From a checkpoint of a small image classifier.
Training: soap at rate 0.002, batches of 128.
Rows from block 3 of a small image classifier, named by matrix and row number. Rows with one number belong to one channel. Each number is 500 + 50 x the weight over its row's rms, rounded and kept within 0 to 999. All counts start at 0. Numbers have three digits each.
After each channel's rows are labels from the 100 images, of 14976, where the channel reaches its highest value: "patch colour" is the nearest of a few named colours to the mean colour under the peak. Only what is clearly more common there than usual is listed. The data: drawings of small networks of dots and links. In brackets: how many of the 100.
# convs0: first 3x3 conv (model.blocks.3.convs.0.weight, 192x192x3x3, each kernel summed), inputs 28-55
# convs1: second 3x3 conv (model.blocks.3.convs.1.weight, 192x192x3x3, transposed, each kernel summed), outputs 28-55

convs0.86:372496506489434524469521497454483496484404564529430501501500504494537422465528441543
convs1.86:488477403488541554532541480472497391510471441489491398532618573525526453511543478467
patch colour: grey (72)

convs0.174:507500433435440381551496475475532530432544448533465523471548420413503449554405471541
convs1.174:440512604468484617451378596506524504491459501618517476526467520460541532446467500462
patch colour: grey (63)

convs0.127:485496456490381513526538467505491474516443475484498577473526553512537431503484568414
convs1.127:396473428532381466471514464505527368523510527369463566511490504516473493492489540489
patch colour: grey (71)

convs0.90:497498474510531506495506515527654458497500499535490707519474506518514473477506485489
convs1.90:539503542498476521489521509482437504522497492527447352480506489510524511500524526535
patch colour: purple (62)

convs0.54:415556576524573469510519526415551477436610448496516499582475525448541479557554499529
convs1.54:495513466538523528479431437391481421419458579542510462470544504497438528432499503407
patch colour: grey (65)

convs0.59:432402572450467466446544470543524447574490554553533380566537473569529493514568404510
convs1.59:536542453457531490529412475554505553536555578461444426481533402412610405538450456482
patch colour: grey (63)

convs0.97:431524405467454527483522420553442503648489508494567450510540459476518460450473446527
convs1.97:504506563513593490465417372651562540526529459556616525458467388415547570509493412509
patch colour: grey (64)

convs0.70:525465526540498492481559375555567546611520573485470487518515528498474437544460538535
convs1.70:524451491562426573573489652696495528567556460500520414482508444509471510461471401521
patch colour: grey (69)

convs0.80:466491518519498465491538494459530442447473529509541479415515480497492483456547434487
convs1.80:531502419478508498469480414482541406450592512447505512460547535508430500473512520499
patch colour: grey (64)

convs0.89:494496530510489499528488502494032452485475494518468354499528481483467528470512481502
convs1.89:467468504464518506447468507502375506529535541480496621487494505527484503507535498484
patch colour: pink (60)

convs0.34:475446647449476441433477568576471477502511531474418524429487479430473483545488489488
convs1.34:464506415477453489514420440514519578459455512487462526475478539444498570427467533505
patch colour: grey (66)

convs0.105:446440489516448582441394509542503528471513590526547429523494492436504424437536514424
convs1.105:554473443525496474551425527578499595376439482482431510502458389456425540604544512421
patch colour: grey (60)

convs0.35:483558491529551467487485515547519473539479491514510398479514463472509504451471499488
convs1.35:490466517486485509512445496486575533538543533522575432516465511486520480513502465507
patch colour: grey (96)

convs0.69:531575492515540662496514496420474490523479457550618498465442495541556472499408525479
convs1.69:550581450426439450400500407519465496553561499530463518451514446345603434551475487440
patch colour: grey (63)

convs0.11:571462502524473492462477475459618374440483523472441705533463473535513508437500494522
convs1.11:566508457534511496461504493514423464423476483458411506473500584536524484421498459540
patch colour: white (44)

convs0.163:451493478529494489531469546552480437480496551476504408481510499475478469499511493490
convs1.163:489502497502512498498498495515590529499466508506506574470487506519531503497478491521
patch colour: green (86)

convs0.94:472536485466439472440511491565503443464488467468492431513507524509488468544494456446
convs1.94:463513516458403576439477571458486464433516486386481478499476546424532581552508526463
patch colour: grey (70)

convs0.154:579450517516489561567488468498493527431551374529539525495445503519496436593542499492
convs1.154:499504444455539421462526420494407567554445557457434582465474472591518564481525528567
patch colour: grey (63)

convs0.20:456523488496443414567528537619521433500511422523542500470536503519423446622412471493
convs1.20:504458427474397602461451502647462472514357397502543415475472479417530382468413462482
patch colour: grey (70)

convs0.111:465447446478612518527539527533569466478497337458411496430441550373517453514496493461
convs1.111:575427495551635495516449432488541506499509433500465519513543464427437496497489551512
patch colour: grey (70)

convs0.47:379507513558477527497523534546477448548540514399506393488539498467500529494569513527
convs1.47:464518488509494503463491525466574501521482458541507632505509508496489511463507480539
patch colour: yellow (81)

convs0.41:548563451467633458525565602460462473528497511703487480585478436429493516469534581537
convs1.41:537539579535433490503462521429518476480508369369500479545491525372408497415476543457
patch colour: blue (26)

convs0.82:330461484456498488474438464446429411468458523400471514501522476480440404468507522525
convs1.82:475493424483493493489479484471562500535512517477461519464449446516481531445559465513
patch colour: black (95)

convs0.0:444553476495577406536504547544453416520537427470377494422461483543495465532508509487
convs1.0:541539533526518583465493450531525438558471486425487507525589510457439427514450493564
patch colour: grey (70)

convs0.4:475464471517543515497475477512493482472458535466520597435494497499514508442429472563
convs1.4:455489546501523429491463425523521451503548509520507512469476466463498469498504493445
patch colour: grey (70)

convs0.130:445504546475526444572430516471537546531458552513546474472479572510454472455588549532
convs1.130:579561454473490454484479566419548522483492504540484466539529549407494407497517506598
patch colour: grey (61)

convs0.58:459533534464516452407471513571488460463425488634511540499453562475530490461456490485
convs1.58:476570451497550538481530480492449506470493480470541531467518442530546490425453485483
patch colour: grey (68)

convs0.64:536437509505534489473500547457519512420556456480528492493464547454505498514457490529
convs1.64:570517541520553483419424483538495569521490511487491489473460575416431528464433522455
patch colour: grey (69)

convs0.128:602461545535492524403428498570530483505556486418481489469464464413564498465573503558
convs1.128:525442506464513492460526488424446528487549532528442455465471446566492502504438527536
patch colour: grey (81)

convs0.53:456550478485530487522506466522584465476517531518482669476528481468482513490465516439
convs1.53:570473493559493474514507494502372535495557474553515625548461532524490486501548506535
patch colour: white (65)

convs0.74:482457448603450425452459556475531591437482563539452478530513482472495514574522450472
convs1.74:461531594381621495471446524486602612466427478526545493433525517518481514535515467556
patch colour: grey (61)

convs0.55:483514466503508484460516472477407447499474488457486558522505491481444482483502505489
convs1.55:474507474466511483479498514526552522483448459501497471513515572518469496523507482511
patch colour: brown (99)

convs0.24:455541433513497511518536571519465583522450501464482461499490436512509491583484425507
convs1.24:451453522421564529496489398406448530534486476432537518481460465454458479560465534581
patch colour: grey (70)